Weights of a small image autoencoder.
Data: trained on views of escape-time and Newton fractals, 7.2 epochs.
Rows from block 13 of the encoder of a small image autoencoder, named by matrix and row number. Rows with one number belong to one channel. Each number is 200 + 20 x the weight over its row's rms, rounded and kept within 0 to 999. All counts start at 0.
After each channel's rows are labels from the 100 images, of 14848, where the channel reaches its highest value: "responds to" is what is common among them. Only what is clearly more common there than usual is listed. The data: views of escape-time and Newton fractals.
# convs0: expand pointwise conv (encoder.blocks.13.convs.0.weight, 528x88x1x1), inputs 0-43
# convs1: depthwise 5x5 conv (encoder.blocks.13.convs.1.weight, 528x1x5x5, trained with AdamW), a 5x5 kernel
# convs2: project pointwise conv (encoder.blocks.13.convs.2.weight, 88x528x1x1, transposed), outputs 0-43

convs0.223,178,233,209,203,202,200,217,199,228,228,199,203,201,211,162,224,201,161,196,195,201,184,180,179,180,188,213,184,205,216,188,143,205,190,197,193,207,184,183,169,195,177,200,181
convs1.223,207,197,151,192,201,205,189,184,216,198,164,174,232,176,191,210,200,173,189,206,207,190,156,204,206
convs2.223,232,195,222,239,169,234,188,191,212,214,179,230,210,205,224,211,222,232,216,197,205,230,204,208,215,216,239,211,195,188,217,237,198,196,177,237,191,190,187,202,230,188,159,196
responds to: cubic Julia set

convs0.61,214,209,169,219,164,187,181,206,205,228,189,210,189,229,189,207,187,179,184,177,193,200,179,226,198,213,184,215,225,184,218,203,203,153,228,214,223,193,205,187,190,189,204,220
convs1.61,205,193,187,212,187,215,216,244,227,181,228,227,226,226,201,226,212,177,195,222,175,184,217,197,211
convs2.61,182,197,240,209,240,212,196,226,196,172,199,203,222,208,186,165,196,219,177,212,221,233,231,173,214,221,172,196,155,211,169,176,207,201,192,161,204,193,192,220,210,216,238,210
responds to: cool

convs0.401,198,200,236,204,184,177,172,164,174,197,164,195,185,216,202,181,204,210,220,189,190,190,167,243,218,213,204,177,192,212,199,184,229,182,206,213,201,234,201,203,195,198,210,200
convs1.401,198,187,211,197,204,189,200,218,193,191,188,223,196,240,220,203,175,187,248,215,193,188,206,248,220
convs2.401,221,175,218,161,217,187,208,244,166,233,221,212,203,208,162,192,181,234,217,200,185,211,208,197,202,210,190,162,200,235,180,186,230,184,169,216,224,213,167,194,218,207,179,221
responds to: Julia set

convs0.423,165,202,196,196,204,204,201,179,183,203,189,149,206,234,167,224,204,215,203,207,192,202,202,167,202,197,231,217,216,211,189,206,188,182,187,207,236,222,195,211,214,228,185,172
convs1.423,196,192,205,196,208,206,201,187,196,196,145,160,225,153,157,208,195,196,195,197,200,200,193,210,198
convs2.423,192,205,218,183,167,194,195,180,193,200,205,210,192,194,239,203,194,216,218,216,218,194,215,224,179,213,224,227,207,185,198,213,190,168,152,188,188,194,187,186,160,213,211,204
responds to: vivid; Newton basins of five roots; pastel

convs0.136,194,227,195,190,195,193,185,231,169,203,204,194,194,202,190,217,205,206,224,184,175,210,223,205,180,171,208,196,258,177,189,192,199,182,186,225,203,207,166,188,189,208,215,221
convs1.136,189,191,209,198,193,177,193,215,222,215,237,189,190,241,210,189,193,241,206,215,172,181,235,184,198
convs2.136,191,204,204,219,186,203,223,230,164,189,182,236,216,202,190,183,178,210,174,185,213,186,227,235,200,186,156,164,193,193,208,192,186,222,242,176,188,154,158,188,196,205,197,180
responds to: pastel; grey

convs0.99,229,197,192,201,212,232,173,187,197,197,194,212,207,194,195,184,192,186,197,153,185,221,204,232,212,188,232,159,207,202,177,216,231,212,203,207,177,200,187,184,180,189,216,240
convs1.99,185,205,219,184,189,217,209,221,186,219,196,228,240,209,199,191,216,250,227,182,182,227,205,201,212
convs2.99,207,186,208,173,221,185,181,202,183,217,222,167,170,210,185,202,169,232,197,205,205,210,172,165,158,220,163,191,199,220,203,183,206,163,182,224,231,224,244,198,218,210,179,200
responds to: dark; burning ship

convs0.298,210,203,182,223,204,175,185,205,197,213,240,225,184,167,189,179,225,187,200,180,221,218,228,208,212,190,206,173,157,209,184,218,216,204,223,163,204,205,212,221,177,227,189,234
convs1.298,177,193,241,181,190,180,207,222,209,182,228,199,191,221,206,189,197,232,182,202,189,185,247,183,185
convs2.298,214,206,215,222,177,203,225,209,164,187,189,211,209,183,179,214,210,209,222,180,234,226,226,194,196,198,254,165,180,220,184,229,187,182,197,201,193,226,193,224,178,202,184,218
responds to: vivid

convs0.416,210,164,194,182,220,217,173,159,207,197,219,219,189,183,183,183,191,225,221,210,217,215,214,222,220,203,215,208,233,200,209,192,233,209,203,214,189,195,194,222,219,178,205,215
convs1.416,170,211,214,210,204,189,214,189,241,218,200,173,209,244,216,179,220,224,232,205,179,216,202,206,196
convs2.416,170,223,234,183,204,219,209,172,203,183,189,170,172,218,173,198,210,214,196,206,205,196,193,217,208,150,165,208,187,216,219,214,208,202,180,187,184,245,229,190,195,204,218,210
responds to: grey; pastel

convs0.272,238,208,193,233,210,213,222,201,194,174,141,201,217,202,202,206,206,192,193,207,205,194,185,200,186,210,215,162,212,213,215,174,216,188,252,233,192,183,188,228,170,214,181,227
convs1.272,193,213,200,182,178,181,191,225,207,172,200,226,226,188,202,181,226,247,222,223,200,223,223,204,187
convs2.272,201,186,200,170,207,209,189,184,199,228,231,197,189,200,192,207,189,212,239,175,197,202,213,162,174,217,191,209,203,213,151,203,217,183,216,197,197,221,241,200,241,197,239,202
responds to: Julia set

convs0.91,198,220,202,228,173,179,179,218,165,208,195,212,175,231,211,245,204,201,195,202,202,167,189,220,211,215,186,248,166,202,212,189,203,210,183,204,223,208,199,207,200,204,210,200
convs1.91,195,209,168,212,198,207,191,167,189,189,190,190,186,204,176,208,197,141,186,213,199,188,155,203,214
convs2.91,201,204,227,208,214,196,207,189,189,218,211,215,198,180,199,187,160,177,202,195,225,218,191,205,184,197,187,203,229,224,162,206,182,211,233,225,191,204,180,235,208,222,230,209
responds to: dark; burning ship

convs0.270,207,174,188,198,174,201,187,214,198,210,215,209,221,182,180,223,226,194,160,197,209,202,151,209,220,195,184,204,220,210,223,224,186,180,178,206,188,192,220,193,238,197,226,207
convs1.270,193,220,157,214,209,188,187,169,206,184,161,188,191,201,169,202,176,166,191,203,220,220,178,202,209
convs2.270,206,224,180,203,208,225,178,198,184,178,191,219,195,220,212,204,191,186,196,176,209,174,223,179,136,191,210,202,185,198,196,235,204,220,236,228,190,201,205,242,204,206,248,192
responds to: dark; burning ship

convs0.448,206,178,206,224,179,208,209,191,191,172,160,219,196,202,203,206,157,232,221,178,185,202,188,214,212,207,221,230,217,205,212,239,199,214,213,200,148,206,206,207,200,182,187,198
convs1.448,197,213,224,195,211,181,188,193,197,196,217,223,244,228,228,187,231,219,226,226,213,181,220,207,181
convs2.448,159,216,213,195,243,174,166,229,203,218,189,209,196,182,160,186,204,191,196,174,195,228,238,200,172,184,201,167,192,214,212,179,175,170,208,225,225,195,167,215,211,210,241,211
responds to: warm

convs0.327,194,179,197,226,187,188,206,202,172,232,215,245,201,184,213,197,215,235,190,205,190,168,206,222,224,211,210,186,204,210,244,220,191,200,194,214,189,237,189,197,160,237,172,210
convs1.327,160,184,203,170,223,203,179,190,210,206,212,159,159,201,202,203,179,186,171,208,193,174,196,185,194
convs2.327,211,211,197,252,208,187,193,179,194,240,198,214,190,172,228,185,204,210,186,231,189,196,157,181,199,208,187,210,208,203,240,198,170,201,182,203,183,251,214,219,218,218,198,181
responds to: dark; Mandelbrot set

convs0.122,228,215,183,199,211,197,178,230,193,196,218,218,194,208,204,232,193,192,197,226,217,204,210,181,217,208,201,164,218,201,194,164,165,206,193,213,179,201,199,172,197,200,191,223
convs1.122,176,194,217,183,195,171,193,200,209,197,231,237,179,242,240,193,186,219,199,209,183,206,211,221,210
convs2.122,191,228,185,199,239,191,178,230,179,204,212,209,185,235,193,202,192,213,194,238,215,180,222,185,211,191,184,181,217,200,192,163,164,213,167,201,202,199,198,171,210,206,217,185
responds to: pastel; vivid

convs0.438,148,162,218,212,211,196,199,194,217,189,197,240,224,189,213,202,193,200,204,239,223,195,205,178,187,205,224,241,173,229,183,185,201,207,192,199,192,164,204,225,184,167,201,224
convs1.438,169,213,179,185,215,207,204,200,209,166,215,190,206,201,211,164,174,197,197,219,182,157,167,208,179
convs2.438,196,222,197,180,223,178,228,197,211,184,188,209,182,176,173,200,247,187,200,191,207,236,200,182,201,193,190,185,209,215,199,197,223,188,226,205,210,199,214,191,167,195,175,183
responds to: dark; burning ship

convs0.512,186,228,195,190,180,203,190,228,171,180,210,218,201,212,184,193,177,214,209,176,244,192,207,187,189,228,224,227,219,215,221,212,175,198,178,216,210,241,208,212,219,193,206,185
convs1.512,199,219,210,178,180,187,189,199,211,220,189,201,216,229,226,207,230,242,241,219,181,199,224,207,190
convs2.512,200,205,183,206,200,170,198,220,184,197,224,168,151,193,210,212,182,215,214,209,223,221,197,181,188,189,207,182,174,200,201,200,224,178,164,192,220,194,204,181,161,185,215,213
responds to: vivid; pastel; Newton basins of five roots

convs0.319,208,184,176,220,217,205,200,214,224,209,215,236,196,203,214,210,193,206,213,212,228,163,192,227,209,221,218,201,142,200,216,212,236,197,208,231,167,167,163,215,171,203,211,207
convs1.319,188,195,211,207,173,182,197,178,181,202,150,169,190,163,178,207,211,210,223,219,190,186,184,178,184
convs2.319,191,202,184,183,240,208,209,199,177,218,195,216,179,201,236,210,196,192,257,227,209,196,219,177,218,189,197,171,193,200,180,189,232,203,215,228,191,166,187,195,222,234,186,191
responds to: pastel; grey

convs0.262,222,193,199,220,181,220,202,207,208,183,210,185,215,163,223,184,206,199,188,191,156,198,193,202,193,191,183,194,161,241,209,185,219,204,197,200,202,200,165,196,189,213,219,222
convs1.262,184,183,183,224,194,192,173,180,205,185,189,168,151,178,174,190,207,179,189,176,174,206,199,219,198
convs2.262,220,211,203,176,213,146,242,190,195,198,223,180,192,214,211,175,200,187,199,225,202,192,210,198,223,191,168,218,240,223,188,209,200,222,190,198,190,212,166,209,211,217,198,166
responds to: dark; Mandelbrot set

convs0.384,210,219,192,225,154,224,169,217,235,203,188,203,210,178,209,173,191,177,224,210,193,203,200,186,170,202,180,195,180,164,180,179,193,231,194,166,190,218,189,211,235,214,189,210
convs1.384,177,162,174,191,222,176,215,190,177,205,204,215,199,169,186,160,181,189,183,202,191,187,220,192,171
convs2.384,197,217,176,226,205,216,226,195,230,208,175,227,157,166,199,167,223,203,205,199,176,177,202,199,236,199,209,202,232,199,197,227,197,202,187,180,201,202,170,225,190,203,203,220
responds to: cool

convs0.144,209,197,207,201,228,191,195,202,186,185,200,183,187,197,230,231,197,209,219,178,166,199,183,194,240,201,216,230,194,220,201,235,221,201,209,228,205,217,178,206,191,179,187,180
convs1.144,181,202,207,177,191,212,202,184,191,222,194,179,218,194,240,185,206,191,190,234,216,185,192,236,247
convs2.144,186,203,193,206,202,211,206,179,202,201,187,215,212,217,183,213,181,205,191,208,209,209,188,200,148,195,157,195,221,177,214,166,223,175,203,222,235,212,245,166,186,176,177,212
responds to: Julia set

convs0.95,204,216,215,201,177,236,209,177,195,194,198,181,205,220,202,193,152,197,196,211,198,200,197,227,197,205,190,178,158,210,189,174,205,251,178,175,182,213,217,206,252,183,215,195
convs1.95,187,187,191,206,186,191,191,227,220,214,201,228,210,240,207,208,184,263,195,194,183,184,218,212,206
convs2.95,159,199,172,202,211,191,165,209,230,195,222,212,212,217,202,205,212,187,180,220,214,208,175,194,152,200,217,218,188,202,219,194,193,181,172,213,190,189,290,188,195,170,191,205
responds to: grey; pastel; Julia set

convs0.116,202,193,198,223,221,197,201,225,184,193,186,181,200,220,219,177,177,205,206,218,207,217,193,167,195,197,218,243,216,220,187,170,204,201,189,187,198,181,206,216,241,198,194,229
convs1.116,207,216,201,167,221,169,176,183,173,205,203,208,202,211,178,165,158,210,216,197,178,188,173,207,196
convs2.116,223,195,214,199,192,207,204,203,210,152,205,221,200,214,233,225,173,187,218,201,201,212,195,163,204,188,208,227,182,223,180,194,188,207,188,225,225,183,217,200,233,193,195,231
responds to: dark; burning ship

convs0.137,196,236,222,225,173,197,214,231,209,197,213,212,206,179,183,193,228,218,224,187,161,204,221,188,196,176,206,241,201,198,196,228,205,238,167,216,183,179,222,167,212,178,220,186
convs1.137,200,214,162,201,222,210,206,175,182,174,164,212,188,182,221,191,168,169,208,187,213,185,199,215,170
convs2.137,187,203,173,197,245,193,166,175,199,192,173,209,215,202,183,192,198,187,182,216,141,174,212,204,195,195,193,202,176,212,180,207,235,216,236,218,199,190,222,203,198,191,211,216
responds to: cool